Rows from block 5 of the encoder, named by matrix and row number. Rows with one number belong to one neuron. Each number is 500 + 50 x the weight over its row's rms, rounded and kept within 0 to 999. All counts start at 0. Numbers have three digits each. After the name is the row's rms in percent of the matrix's.
# fc1: MLP up (encoder.blocks.5.mlp.fc1.weight, 1536x512), inputs 192-255
# fc2: MLP down (encoder.blocks.5.mlp.fc2.weight, 512x1536, transposed), outputs 192-255
fc1.769 105:519454481493529488488591523525520544596541522464515469520380575564527508453501526434361526466560459514475531444403542514473462454535454534502539563477487588509467407469485561493397415519509584
fc2.769 106:521469468480528590537563482413482563428468515470534549489458564509485476645514473511498498547429508529504565520558523459423432489559493496499475457443459433543506499557501455592445467514481500
fc1.770 091:534629423505528492404555513537452483513467461412467495460498485479447513461457563526513513483419522497422480547458447532521554538429506564493500617455493533374531493459466525489533480585561537
fc2.770 087:512488506535539479426472608458426526560510578505567458460435492534531472417497637425562536541493522466517493556500512566554521563462442448486445553493518504538533536442468467393511512444493494
fc1.771 040:447513476544440480520474461533483441531507431438495508419543525601535537560526507535541480452561513477596521558520510480436463548629561458517525602489544452494460478398498536523532520523586560
fc2.771 046:512514450517527498566456585472506515445438534376570498471557522408443486510461577476424464528542481554470464600487505507568521628412580467578455535373462523488496357427564534552509481613404531
fc1.772 072:549559471487535533451449506490533604508475509438567553491465515526543458495450585507504528518510470531433456457539455502483425595401463496510585421476522474565484477602604445436548521504586509
fc2.772 070:436474541547475436546381409437557550449526450424421473516522518484582504476503457468444526505494484418520437486441536414441468434560527541522447479435520552527471514505534456436537529550493499
fc1.773 068:502519463451443498561603406395567484560495543534461445527399513515490475586416511516469434550541431445529570499398471513560634472566453516483503520533536465431483431516546560528532437429439533
fc2.773 079:493478533529470521533505467456563542548560569464518505570467500509522479638453528558505525439481473482514483484552582512554535513444485477518471461502521451597438510530480402485395492492477551
fc1.774 074:498489525609511452528435445511482561502533515485636424389518451447511413468563452504452484447527494435448452538659513632517518408567537415586466432492496526544605526483565515492448572468515469
fc2.774 073:489507509517501445447453454511566476549480510404480536582470452436532533502483417483442608503513515517560476435503458395543451514469452525557545545519443470478448503464445392453593433466418478
fc1.775 096:550591505462407542543608525563473473508494559461539567501492435511533493485526544493461591483567483468451425518517477570478508560416425511534436428370449555528513444500457528558476562499398517
fc2.775 096:479502533604547455489500496435456478502468550529455542541513473440465447530488466404535496525516410485422528452512516464495518498570471478554429517492589522459605555486540522469505500557470492
fc1.776 143:487550583587442500538545513513545608474510496503404497449491494520624580545485506532471423480431550457519443366488522469633491410473524529444499464559443550553454569454507541484524600549531536
fc2.776 153:437474511602541457415481508507535600480443610604476485486551465573450569554543557459538513465462665520604475448528542563591535376443520548382426543449485605534492492473447552508503479480502585
fc1.777 046:451565465484484551439556485516508584445493512534616546489523572485464546437530494477479460417503521522461453503518549484538610479509525421534526553522464522577438517453588503482542561506546398
fc2.777 051:450474477520469497622539467550602438629432479553445585593524515547479492428564543497537457538587513553570477445419484567497489504483557505543455483536522500475429463434522449527425463452533460
fc1.778 113:450545466494501456517521455524480535530403403441431422456422545510451435441526491468497498525571480597559527491518526511516460474496468443526487536463484439449560590636439533549444583552451558
fc2.778 110:517479546530609551443512396582496465541585495522582530497479397517517512493458517496484527470541495441529599462541520560517469552506445499502405441540483531500471541475546485550447532516380501
fc1.779 064:471545494479559551457627464397558445505631490457450543579507505541569532488445505465584550502533436538376577625435580528532492506524547528545475489455495521511521539427450618552455582416600595
fc2.779 069:499542524408477473534513480446431610523504575486516410492491567499473534499499506492502541464434393546457461470543525575595566451495527516537521560443489484478450512423545446571474441504488562
fc1.780 114:517542407532539599560511616460495552532536491564468594483519614442530462510405428576508421631433539472558515575555526548480500531479516481511490510536510417409466621521463466543551491594447546
fc2.780 107:476505529462528497488388515533485549423521436558433492512382554577413483561481451544536461492478433534506470513389566470488473489492468460441511561571421448464448534478561441504483437453544506
fc1.781 137:515527497585473471527562450553473475454427495441446426556514573469479548532435532441509501493541506481483543555475471568480566485548479531496486563477459361431509435479437515388568575522531454
fc2.781 150:397558512551493490593492436569544497504519493480511519496533576490492436536502491435486466519431708504473541439552427454455482394472553785492540492379459455553492540570469485478522510489510487
fc1.782 079:522545492566513475459501422459482460475531476580487422579560546456550490520452490440491466437498420480562460612510504574499541533470461469585479526493432472569483545483377453497480459527492454
fc2.782 085:506478467584597543522567469494474469467547498503465510529584449517442512489541555437515429534498427514516462545484475517480451508513471533502557617473565511473555457499490510553500476513392404
fc1.783 120:551539531426510507438495568472554562492517486579417536492485495489421567610445513454587442411476502398553507458597441604488565412517517646475452535453495446561483519474453415484520513409404477
fc2.783 112:492532479568520534461560527465436464514504485483453536459517512579492575355492483429463441509481545514547424477624564496546498455475453561537445436589502517548481585577469485507451453480534573
fc1.784 110:536506474433478572437473441512465550531536467410424564542422471574559608492515481545513425525498475476450579492472513546454504479477505441518549557503496509501504487503556550535520507499478470
fc2.784 113:495547439472457461521555443567439507482446483517517512586474577474502547547456536560533454599414474538610531464471493427517487557461476551627503504467482574507435574481526528498596484547567529
fc1.785 084:557426502570489523523480560464503456517487475569465472430455502445472539550566488569563521502520542492509479548476513538412481412549494497466466505456516560399624518538468500427489500561501503
fc2.785 082:478460463463530493495565570510490544404486508473428543500505479490487494528561621451526478453450529532466477461477494530440566499459515430493422516469532495533568368505559461488580419549503591
fc1.786 067:491540580498588466605548329475471495524466536411561468406472557525487504437479505514434511490479506475500490483480488510487532468626494513481536462572500562577513560505563496573490447562433556
fc2.786 075:443480454497614526497471521504534538519545540535397497505439453495575455545418493476545574559486319524559539464544554476568513545511565412510483600423517544500464519458499525483409435578544577
fc1.787 116:502572518492456472466426559452537513434469511552470511511615471522510551540496599422511496458466466568539461467478621581452380546505537518544419584457447496552548548496460458508528376442505468
fc2.787 114:530501594478476504526455606451488520583539544475470570555513515393453423502464519501523483516523506451555499534475514521533462520544492549517460486559516552513522333495414510477502462474468414
fc1.788 143:575537503510542545548532451503476542480504584465443477594531444487479515568580527462506437546442350518488478476434575566504484487472536434440504435465574483501490498550473488489532456546537490
fc2.788 152:607510554454438480497507530481448548559524524484511458499460517460471398474513464470419598527488580591440510527460557525567486506585494583451534517524390484505428409469491550420565542489468517
fc1.789 115:567560444452530509588513488476442487489563524544510541566600509498432452535467426557403408461557562455461581586603501518595480460519489457452522514467500462404538549491430499493494525488533510
fc2.789 116:484549538476621489548463568539457437515491409486487491498492434498500477507501437474445494546452426489485358406511589563436523443579661452476484465564471434493484479477490528519503515474557469
fc1.790 113:413515492455435442448537552531488515616582485493492597514545449461511500555548585490499459443513514477531489405464508520498518452448492563441544491499481585476508524484541540532525462430467480
fc2.790 108:470536601486466521628535443483559542518586566525569632487568541435491413528430569458528520418572633528583474465478492457548461503570452519526514451521470551468548504530552509472525521571457452
fc1.791 080:512435475427434541444480603553431457443520418478596522499535552490494500476534517353476504542535478489541540447564545499576395520488467434394544519475448444513489603527527535550550497547487515
fc2.791 086:564486528445532531503525505476497463398478521542543480463576436474474465455519437634460475515493476428582541462468482548536520570540468399561557489541468454437414580620553509535544484518495493
fc1.792 088:512512421539476506449508455537564543482528618460396522544538414612530471475498546550581520510455475509490563478553546519501458443519489484584450456566457490546586466489492411638533456479554526
fc2.792 092:498487498525453528442467601531546509476524389505451413502413517482447518584506483513489587472541650508496518481487503498550518615481481423548580399560557462471548537415516556467545528538519487
fc1.793 116:496378473485469413431474398430506573545464618459465490500482475532488448594558457501513502416509498495440473523380513546458558554506564516476483561529507478516571503512490541586555513438374493
fc2.793 108:468450484529461577558609545485504466498502483496525542539652465475427430477473486551421448525524465558445495540506551499582513492511455411466463532482557503546520540483544499649523504504418476
fc1.794 075:496542475493491553512514484471447537450418545462532522542505531454373459511565483468464413528573531443587538518548516525550419471440592498503473544472455509564493547524368525548462508444449561
fc2.794 080:527514467487485583465514496518481562451527433490428472407493581513444515525484451515500441526435527500564467339478512455461546465568492405572514613527461469538601520503468469437536517534598480
fc1.795 127:520447557535612410553552478535479446566423536483582556545443554516558471526487572427472481522523464603422492432451569501470506392442447482459468550525499435520434513460515589424547415478495470
fc2.795 122:499523440600484531433446560488533524556457445424385528411491504560528467527491550569512486512566506509558432450504519559510457456427507445616556535551487459519443496405610505510497471490527466
fc1.796 104:539417419524562453477465502539500481435454465513598511523513487494571461520522436491544544538561448546530426591447483520555460494440441552420549462452478417533465393545513590523503474466539505
fc2.796 109:432490564527433497494489418540478451543480477463592465561555467499463562511541453464562520523517471472634455557599459491513472520440450515454485480491493493467582428447469423475538570456424470
fc1.797 107:583502430459488539516409447383432545517535392577584453552395492442472501483515469475582565562498487531449474424512411484367400502492567527434497555474557436491509489592542505533510500520486536
fc2.797 108:529504585439494497471557566506427481523534546442513594532436506527416502565500489485443452529545433519513491494522557601544516483472487511569483514583577463585514429503444370509494577498456472
fc1.798 067:472540381487427420616514538449505423435484486478494457471517523520501461513317463426479578485499429384419424497551582444528541570535453470436469552511519466412503571520578472468459434527444575
fc2.798 079:416492468491572453545500467521515504446426497468481433489465484533473467490489472503453530465498465460473573477517484525489551520605463437555492471572556479540518482450538511415480476612515496
fc1.799 043:471436400528534526479575466541437474481486520495484431425541494559499605494478460541513577435528409497552465458593568414495512491485498481580432454449463504465486522498543413440491447509521449
fc2.799 044:470481550421561516475497475503581520517515498536562546472610466477438461403455589489514383583504491505466476455584482521451483583399513538570491469555595487509466417504471440577473570477529500
fc1.800 092:473464402545535514476490532493498442447490509422463506537523518489540493526501531423558497485437450467443551502520528450550576461467520438510566546427522518524499454574498493512479499621572551
fc2.800 093:430485523589483561477540520486507587511518563508529453565553446503537528481471511510471532385515432543586427453481547469581503557469576495612501428604529469569415592443482447496508435425493476
fc1.801 115:553426457592491446579522482462569608512405546455531521407554484578505477522436389517469509387383469500448500514500474521516495553515551437565493473474508578476541516549501528498480550549583502
fc2.801 104:504574468486561472543442391493550447610553382533545581555519592527428404457578489582514536474467525502470446477401447623402552507497488471499483509462514501486473459501538486444476531531481396
fc1.802 060:562557494578553582548557510518582398556489485395501452460462460511426495470502486518450444536542485547518453478427510496446491447514504415431506460475515489423411588526513519456518544452447520
fc2.802 062:613505541500503516453442486424446556578537559488462482501493389513462530435538550443431519469479503582539527544520474511413405515488487529500422469519405544400501508463518460457587400466595489
fc1.803 147:536507511481568566566484556566535477484494466530473461461519587527458550526484505468527460478580480473473506486577444521485503529542374426507515470481487561458499483404454398514497421413581415
fc2.803 140:641472631503402497435554427570505499504542505422532510473511574583484506535533528492508522524496448536465529478523541566475456536541473435472451494472412477526500480545525545436367486439474475
fc1.804 099:538447518487475499419425488473558582514515473396422455509567543634444466495450512522543448518472500551494505581503529506473501497530500440619424515445558543496553622427398561501456542454528518
fc2.804 099:438501520516527422454580583491505534507578514522505446468433500465540538477520471383492502502491568430500442535526497479421421552627463648485447463575509546460496542486480531490609518447417547
fc1.805 095:499489528535516492504590463517466493500470463458514592473540492550488436479528490514509390593456539561526559466493548501441396510478591542457377511614570481574462558440470412436509537505434449
fc2.805 088:483505472540607496510496499464463494515461465565382505483459525492428462478503436564489503519499451600398619471472531482385480464577486479534486602490542509411575478500473479383463534519468493
fc1.806 072:562488548536539507512496453500423514460515500516539498510503460477595434480496491483536441492538484483414431525437617416519554513539515482521520474465477514550450485424584474475543498508474524
fc2.806 076:490449499532348480526496438521489515469484449486468459484475548505495471521415417427464559478511634574493464503386574508502432532494507558619536508476477535527557461523531475466535399460493484
fc1.807 040:530475519499426439528495545483569473457491551486436432481464528598549461528581500545517523565500400534513564572520414451518450435513432386533514491441487465432581581470493535471493493504522496
fc2.807 041:505592467529488535485548585482545436521455463464516451561663519499520464531468572504506567448366559536488454443442464545506502416577557588642497469476511562461456534487374452560491551487500493
fc1.808 070:611480516601474511488519474499434620453470443469523557451431515552596470570462420421504576445502411539486522538434493574539536483505497443584517452452480528452480440480419577486531447489365502
fc2.808 062:517530520436453575509557465418503467514469554574493524494533427536476585510469527495463411510490449494421594541472514521439424600592462549455434462472475599504562513458483533497494515478457524
fc1.809 063:554439459535454526535522510513471458507491470464438522453559516476442523512585479570464451467531505552464498426416412543541472541440561546518564480417524492504531467456418533464509547439451493
fc2.809 072:500594450546474582531537535465512476459444511433537516437553522493503436531473555465487466519503510553625450486555479562590487473447467497426489480451480527471543554585502460516556439447484469
fc1.810 075:555477573499476530606433480412543507582478528465521541503539490515534556526518492532630521454496483411473596486603444488592470525596453564523517487442558448533443582455512505423493497505538484
fc2.810 080:563537585591500393545510475576498429581555484400564478503602496510540549469451527518482587518535345496600543494446499567402591462599473407513446501480542495479520456510414573468440489534485477
fc1.811 066:499493559467501504550526489520427484548562449534525499543516592523515561437578459479552544464576469501517507529494589451565494566609521532515413481446469506467409452558484424473521543549449575
fc2.811 070:528504465515589531519558476476418527524436434453557513437524566508514465505535550499494583484556419484584595380520503557595560511615466529419460526501514578490520471504392499505448529403429522
fc1.812 075:460449502545506561452465446581607517550465570526448461531491493535405463535456513482430498572411506582542539570511510523561544466460505482444436506435527520496559510538513473506449498385501404
fc2.812 075:510501503415531478525556512501404506512458577499549546472350529591488458470477514494507539513521494411479399578415574545565514409436449431413498456495506531575573507453472428469572482488526484
fc1.813 053:558526496528504489486516450405634480485556453538492502545475504407450460491539556525566555515374444454445472548453407507501451479431459477451549413480460525585504388573472567602471557567544525
fc2.813 056:544524490500561542399534539562513542494523454546522485534559412567526558445585424570510510546504484461437541483535517591430492530544452530482557494510472495446493501521449459478569428511488464
fc1.814 049:458448522488462524521515522477584427483448454469513489546517531557475470480417485464577394431530455582508520515499509540502420601512506570464482536394480529553375474449478526544404564434583471
fc2.814 056:506491498525531500495502489502528520464513516525542574507489552534511539524500540517408506522462440445502506531482512433566468453570489485480474451452466408519495536413483452506469510588480545
fc1.815 130:484497500573591422504492471495469424545511497453518486527417485610512424508572452538442465523500491503474448438464460399531524414476494439442565417543416480444545397531663529512491512396508526
fc2.815 121:446618492494509511466541489501491512491506484489563481539446477488575546530573456468458507546501481479501438554474603335471647532549584373498520527516436481556478514554382473447484517395440427
fc1.816 088:440483485536478423530485459509538519548590549493563521483441450502427495545493531592451530460563484513409603474542425474387582510501535544560528401509511429528613471440475412417448381502583591
fc2.816 087:513550501437588526505472505486481521483437465520505453419565481499547538470456548452515552551508543488545507489488478511459494516516462475538567442468470494417479513492492523514455501561521522
fc1.817 139:553454495552468489497540439548503533445525456447606520516482489509486548452463500374489534494531558564535528559413578449513512511532518446441515444490600553434547469439499509558550480458515517
fc2.817 135:470555471487516466403490441646569429404511581540499490437538592403491532508419491597494480439522470491447465476489479502536476530429494500390477635607505532424563523479493541488479532498591453
fc1.818 048:490526522520496472531420493481529522439491452453466557530390554508511529461494470558573559504571511467571507560383538489454495508571390474406549570505407516528554438488528455454545432396496498
fc2.818 050:578519540468497581443437496570473390439616572584490551557463481445534515498516560523503490457433482486558541461486506610466470535566509375574470468498484448505414437564484510572531520473514481
fc1.819 100:471488474568525467454458474471476500429451511533444517418480554560516436439539478435434518376483444471552479463595451471499444521426543558456482457516579457530456545514553457518553561382543487
fc2.819 111:512565512493509511422550507482566448486539470524527614537470549497520441516590470535556566477454493485417457441471518453544537482545581477485475575503522506529496534532548406493529554564569553
fc1.820 034:458474507571478520496517540470462446577550513391502468505529604502465549469499475495567520566434508409447526474542592563480549508465526472484423462563515452419461469461494563524457542487508550
fc2.820 043:532477488498462540549472518509577477570391502518552532515455481493474553538424510523535495513519406539568442545518504548487556494559500505566538534563448595418551548532440471490443477649521457
fc1.821 120:402493574459487565553598484425468505494492505521567533489497493500515487489516528483571545556608489522488537522422473591555473611472389504485449520467560553528540461563522463527439515414463454
fc2.821 122:549453499441486470526470535600517492586579506474601425528495633469526441590496453441583526449433538525494522473423531451538441492560430472527547548476438555493488433597566480487494522507569517
fc1.822 120:550571620585532422545532482440557404497514575515435525519507497504487596405502453479523565476430515433528378470462559504446548553465425429479439442473460488483453527467531483532489454541484510
fc2.822 101:507502549500480510549572534437459453533507385511453428448480563465527556526476542490448504484463600564501559475467513504407470530474559439447474544533491466501483472481482461463550524600603420
fc1.823 088:562557509572480467525540549528426495485511519509474437527443641532466474394440511453477459436538472501499452516521583415464527511503541477474526556523488504510551533517438585421438470478421482
fc2.823 090:476546455497457499515448553502494501523506498464469548533435555510591569556615479522508492565528523443586438502492426416519483469567497602557522535460509464576449590421494566474527490463505534
fc1.824 109:409481564502504415528439437593533548373537512465552600507394460553480512624436461508496578445547537615546443467475594549483534592564516446483552469504527482457512505531601495458516489534473553
fc2.824 111:531467536468424448498515469533574476621495472461512532478461480478544492432511451543501454525559512516524591576466490527556465461598529466469547532495540523501490468523522512522471504474526543
fc1.825 131:546669482561537553500517526455509530560560550418416532501526498486449454469539572467576451593537506467439540533531461570556452516409513446522490461506571437543439464591497585401496522498438520
fc2.825 119:480446456461483512541510488479520489489467415419477548426430514437480411419427548456586479579533507547510479492511446549477514467541613529567488517498577553490504608614432525550484467555561488
fc1.826 050:478562439550641517503547504536488496570557517502456670490406533546512547528546540484509466425557442470492449531482435511534530570478538472531458471466511509496547575522545495542518484535474579
fc2.826 058:492541532440488502535472461563526611510493547441424475457480494560537570503566538552525546501519442482503509545520555484492463556414463507551355407451482479499559559526494486442583544558414541
fc1.827 093:409532581521409470498449488539535478447552398500535459563541522559560484560445550384460630388439472420476500492491459540469433487525523490501443488408525464559527484536502467578564452579488517
fc2.827 087:522504554477513543512521416356529501516543495463490432523463631474479478513429420480428568447493482570435457499505482432481507546497678492429543479554503533431581407501454499479446409614528521
fc1.828 040:469526532428449522531533536471553441518566464535497461390542514483508448440487513502477494526544473530456479534568351456573509499549541552376487495501518511434488484449573571473518538576523535
fc2.828 050:555545466529503560415413553500481519534475498456463521512472472500562595465480514548456438552450434495561473478473458484572471412510518551481439535459521540487581497548519421495545514501502479
fc1.829 080:468553526584555471446469611525468519479470463577484460543534532438479464489573431459496496419503525560447440494582464453495428528556503373489521446554518512476529452454572540477522609449455434
fc2.829 083:492530483451550542477565460506546553484515546523482432409515410554476578563558503450454509486560543511475453553492474536614546519550477384455519486457535469594485507454461579490496516525442516
fc1.830 130:470544500466437490595485548532487505493451415526564582458503457500446526472459506452555530450551484547489498543565443505522490492560546524540416558499490465539558435486480498557521583501494492
fc2.830 120:446451487507548467510472467562572507525551542445607537531468588505553502573525524402527447571447617441524547509532559491533444502513460442513569600481524519513489437552492539521490481511506494
fc1.831 074:487535497401543499555534529438511494524524489565545538472506484444583527487576486479564520485423483436549506512411504507544521547358550447544501519501509505583506511609445523586453583612432488
fc2.831 084:505502576484447522427435472464460530432582521411571521512461569457521483607471597538521501510440438508416468513443500505447472533520492462462512547556429543397430516540408517496455610522551531
fc1.832 146:453453481340502511597492552485485438509472519558506552431456645487498482549558486536527570413482446477548470477581454475505450426530469467521595509448541445471434501588525521475468410500444430
fc2.832 147:508429593431534520514562559516453537456466501529575531439485596446494507575495528541431576410552498514435556486535524490452603507553518372515590545460515480520517436533530470483574525481593634
fc1.833 086:502507546602519356500451500478504468480479507554450472503583414402481494473547516549545487610482509455542515496568492421520512475477477602505463512520458582507556431480509458456541552519485517
fc2.833 090:557439467555554484475387484490434512518417467523579503406484440555512433475453533508515429517428479557427563518437510557595482461537449498475525498465497550422496434525503488454561504487560503
fc1.834 105:514527574622570424461515413365493562567540480566529449482547553556469533431518465458455508479428533486439506483560443531450498454521496436452407510580480408465472540507550499435588534425465443
fc2.834 101:427436537438547503559522453579574380419547486456484543472516568535524433538597381469570412503534548577477580504491557483485455546476466462504557545465476528421488546422498459468474544489484440
fc1.835 089:521555560548534341493589479483509595470565534471505540433470491606494523496575488546505489535461477493515577495520531551508471597512490519508542456547518517553456529555523516530476492489503481
fc2.835 095:494470535573528434535478431486611453456478493579494390513442480427468463538490522458507501525518483437589397481513474490483561510493462461447538461546516494541507465465433452550486575499417552
fc1.836 170:521441473525630516501610509480510532478467547498429460493557494526490506508480416482460428501493506514526503412460491459566428498523464463462502477477499609417471504577569578499584503504527460
fc2.836 159:474477525501532488490461457563464592467505475546483497463600527543477548494546496530560495465529506537484544476420391497528516469487587602482479472474405566594514506514505503516442472568533493
fc1.837 141:560497524526561489473467511510452517499435543606558443422545467560484460529396533574470429413472470544479519519560500627491514529474391449425492471555566546493547462483546451521599444444402595
fc2.837 145:493477502465533448536497483479568402502526493462517494466454611592621540569521427529468560469528557491469531471450423467486399544508422523477613521536515554457564494478404389452513468448468473
fc1.838 085:509476488382519513518482575436543445516544472516485447535541535479535471420477506512467477545491463536535523550418480554536478554506458546567510470430607579594454507565482451545470525492452437
fc2.838 082:482507455535520527573432538448426472459535494488623465537590575433435521526502491469559503523509503465482484585464557437426497486598393405490494540515439510457529465426552481517546547508456476
fc1.839 054:568529592441660530453478557495530545464498521452499482576437532463523515570520662407547519463450458456500494536557453534482544556557423476544469463564526520426540563528497518617520569473478447
fc2.839 058:428505487524510410535483480516498448465507505452490410539486498487493435573465504478505370562423520500490521569510519503457527524599450416591513478512526501483473452544488495500511538522558440
fc1.840 136:515525559479526592384528528501533533457530630555449457510516494555466476543542471523465434538536445555406488535588541525536411487521515337407562514455421432574530508543454501457506532590503480
fc2.840 140:492553551450518467552462565482535490346424481533447466537518553466556431570467439473450509413450497516476487533486581377422464468471499507360430458490468519544451415424570460447544629571566481
fc1.841 125:580486485574485508463502473466668606452495434534503521545590492530458488513541443457440503548552388388449536530463445466554448398493536529588455530442477500521437537480541536539507489469520471
fc2.841 126:611546538432451500435498440490440473472601441510502473447522581478642521498574454513536442494449439511522463535394499510536452539489438408503488480548455532483480530491450545557539448445506473
fc1.842 123:528479554498441604504435510578424646445489578464580526518504495424533435515474412460547546432487560528567556495503484483424480494488434426547458518477526528431580481466475463467480514460557519
fc2.842 124:524492531469466543398475511516500522488463458583406520525540557569582534470602550547458426509480588471525489396537509407490573512516453508442443562405469627452442514499409581493373520511534509
fc1.843 042:468453418478525501514501448461492513480484485507596474466451559425436556471490404581574512524498469420507497486488538506437559593442481517498488453608507483478431578521540495522537483511406589
fc2.843 043:486443525448431567564492416474528448591547488524491459480547517582487505536486360547479561540535538443551466583482576490494492564585477463446568503514591466476455537446506546491565456515545511
fc1.844 098:520531544471567341536565481444530492481611430478526577416490567491543495529529498487499446461553483423339483591510525534505474579432518470510502492442545495386505417537484588406472531528521524
fc2.844 100:466540512536569464443536421530454529570509469457478467539455500505506443398593490529493472453460479541473409409441545484532505508502549429504407392458411435553572523502530556464579457502537502
fc1.845 110:437566422490489487487651488562518495501537453556464542409491594487414502555565460442575527536489462441538585546515481467451476439471506530444549424527511484542552485525571483520571468530464463
fc2.845 114:513558475398472477499457529521484549459410524529414518508499451351652526507525527517512485487447422496499485533511456532487551485486518463542504488460478485568403472443514523526525532619480462
fc1.846 084:620423483488576479472444527561500553512508548397457572520485468538501470473427511432423495600389491404571521505629529423489570473571559560632543525492482498481496545460496530437554515560509504
fc2.846 082:503520471413493565490512485548479574541474540475514461438527449540509469529482525570420575458497501490474535537477560567471434428449423522514430498451502543496432473411494525444586469499478500
fc1.847 129:570476453485504482494536510495459488498447435533420474446541498549476485541475571448484493522511463530437338463534501558571395543541478576588365535483566522536521506554514460473495438498493528
fc2.847 120:555488489546491539544424480572406483451496502452582479484516435439546494494429591607637503555531522437438471425520464505574477501498514413515619476544456439501435507489502616557485443456504523
fc1.848 122:531496525495641413516575486557420535519500496633583454511502476449510460426427473456487506527492447524505540441468469526554521534514531528510526456512632606524512592526407473528461467549544550
fc2.848 129:532447594448458465524520486507536469526509486444438499487440443502490515463469483498529519505457517564471511500476533527548465545444422383494453585489558543490573499475538593536474529473477567
fc1.849 050:430587423488535544570493565491502476487527517478499438509519540483562538428522639426407499600518469550573399434468520621573506482467528476479513514501480537503487467436480477412491569409584533
fc2.849 050:451479517394573515454393628455518516551448390487468400588528515510500466386520452412505572409431434491421448567513401499467545535522495534491498514461443513511506478503501367598454489486585513
fc1.850 074:643497531498467494495511528478490536505498462467481485564516495551520496510487514488534583443488524477545563613413491536482444545487536495514519438586411540477488493534559445567451560537474364
fc2.850 079:576556534502449555497488516517507485586420488474467492425466516472492436501618444558484613473517381590574499444502517517502507476539585426492500503560472606544390434549480540427406487558521519
fc1.851 042:498455588531484521463499508488460570503424443505529517543487598360478504564380502489396514447468502399493412453533513552472480560536465466495525425516425510480488443481432505510454355479523438
fc2.851 042:532489491430452539447432452473497444511568499515435473491505476426472503499569549457531381496522522533503553597555512510514511521536417548527544521516508526464453526441507465432488570472520414
fc1.852 047:499554449540523497491517489521555437541442550454527503482536541420542534627501517505532424487454461466616452443515479424498471494478443491591498562543507547517549489475515526466486444451449462
fc2.852 051:464544491466444524508514542384538557562478494457465498440478534525555456460548430587491494505530400514531480513419505427435614503473484415545508518382454539470447577473490557473566461492579480
fc1.853 110:551481557466523605570500534473569526520501503522439524570468420531520553428593440471575515494558464460544531355565514481519644533530470443404474532480529506470505532584510464562521537434507451
fc2.853 104:591604633449509571482479514437450574478494467568425473505416422491511476503432534491541524546520508557443477446453549432516491432469521528451485529546540487461551507578532525494640411381445521
fc1.854 117:531387477551548460459544481468587534487491603452529460477469442433554498484511424534487534480458426455557544578580475552508416472491555453565418505419509508511540498533528573528577509549543503
fc2.854 115:464409539483547565534465521439406507524487468451520509495482549486452500474506438474473556512509493447580414501470434555451535566532498518467589568524466539566561580556612528554459496480509421
fc1.855 100:531487556548441488403424377574587567465518507462554418558480477506536460560427449572455538503432463473561567486489461511493415581447446476384576477546462499459484526471432526532612562444560567
fc2.855 099:584524495486465429483550466577508492484467476493463499420543559511559504576562459546563476502509459474480482466527469563540500454561539499603577535530373501531516565531498487463539523435551453
fc1.856 145:530455577450580515495544475556497496548516635523512585612589477547463467500489506470450501500517464501530475544506483535507517555500454519520503523453543546528497526457462393512591559537558426
fc2.856 148:484404488420479460524422494518554458468539530505429600538529538515540538491538450522525441400557473485547457396537520533506479544520531557509561496517524563531471425533488411483492417452428469
fc1.857 085:466555496560508470518479572532423512508465416503539572587466500543448555584461433421515541474429471542410525488619525564446520584485513524536528517555453464512469561479455481502545456502500459
fc2.857 079:490532467453585479432494627459465393506536428506432556513479514520526478510565546402461560520508541456521486594526653522464573514501560495546554617553484490563493464513494462521440535430440510
fc1.858 090:572550459474451447451473503474466539530488441488490475462581477455506475474497565507524487508378498539596556481562506520432473361481545518534386478481572558470520553509552542563381505538535472
fc2.858 080:519518512579523589527522419469447482566511510441519473457435504475554478495502516475441458429440541419472509488517554482533524560479345474529418543590513507519556516541426530453490624407430457
fc1.859 052:553451432485511506473489448544452501523513543497466522442573557546564537518489574547503499610467389467514447494502502424526490635485440531506456575505490543451524499464420514425512610484410408
fc2.859 060:458465621514447468492527503405519431479567540409443496394424530482431500399543525510535659485507449478444518508538496536494553563475489466442564532501401516533516502498459477511503396532572489
fc1.860 155:519525476527578597574513504495512489553541505460415549445484500463505489436499445506464453466463550523436464463483524499479471575426504542441540481446492428479484403395537467561517575520499456
fc2.860 152:486505518514470536526449485476527476560453440492501581525446531403567482649405584534504409389448664479413560557560453508501553573506571556595481481560472429480539458563490583463532506506406455
fc1.861 142:432485487494578507484541411445471529448435477519496538609557465456517500514470458436483532505579486469399497471580473484418560544522566491524491557472518509559546502493374581588590558498477490
fc2.861 141:529506420508405542530477405445455469470530582456536430461459611566475540545557527525599577525501546460523479464393450530418429486557532512476465456512568502450521481394522481454570434520560486
fc1.862 076:503531509568478516512444461516526554496520563531629483503593424490456391511478479463498510468519484591513499525503520452467526624577569480439496402483554505428505570528538509468546416397502482
fc2.862 079:446569417484481484455444518388483550549590438529510589441510492535474411486544534449554401590434446487403471473423477419473443579529541600510574590416466570511506530518544435479452480409508436
fc1.863 051:503527497557519451466498539520410442450510576491475527490547413530360477492430466448498495521503510485545424468502495496418461507562494550413457507533427476522428499495438499588410457503481518
fc2.863 060:539510467462488589505617490560452510617439544512502464469531512562479445532451506454533499490434367519562426482514547463571468575540456501524445642526526510428536508476484510493477470508519510
fc1.864 097:496468556496560489580501473514534501479543463496575507524462487503453559495472495555509533509433475455502521442440407470574574392457536432457523509465505477421496486418487537497499489590421588
fc2.864 100:512469496429467483487421524447535442426437534573413517473512483497496502485645591547461550480425536501469508483447504533483475404581502437457461536473510460457466517528534447485478399503457497
fc1.865 143:493398523497417567525466465519551430494572471508407486437527460441411513514473509582520507468521494561453401550502563649467554597398504539591496495477533489593542508454548485479559520563427537
fc2.865 139:445484500563451469609450547565443493558512425527450496498420508462499371514459524544574504487420462511466364551532451449469508409487540525507436537503485465393521516544569515479558473572460426
fc1.866 095:497489570500547505559507420518498514450474484498462508418536446538477470464471481515473444556528467456467474470503529531510475467563513468513512423499429445497402417419491503425458527490435569
fc2.866 080:554515618428452494534502413499511563469558486468467516456469595418485506464464514436511514648524536443431548423520495446493556547497482394514586545391396588448505496482423503464416513493470508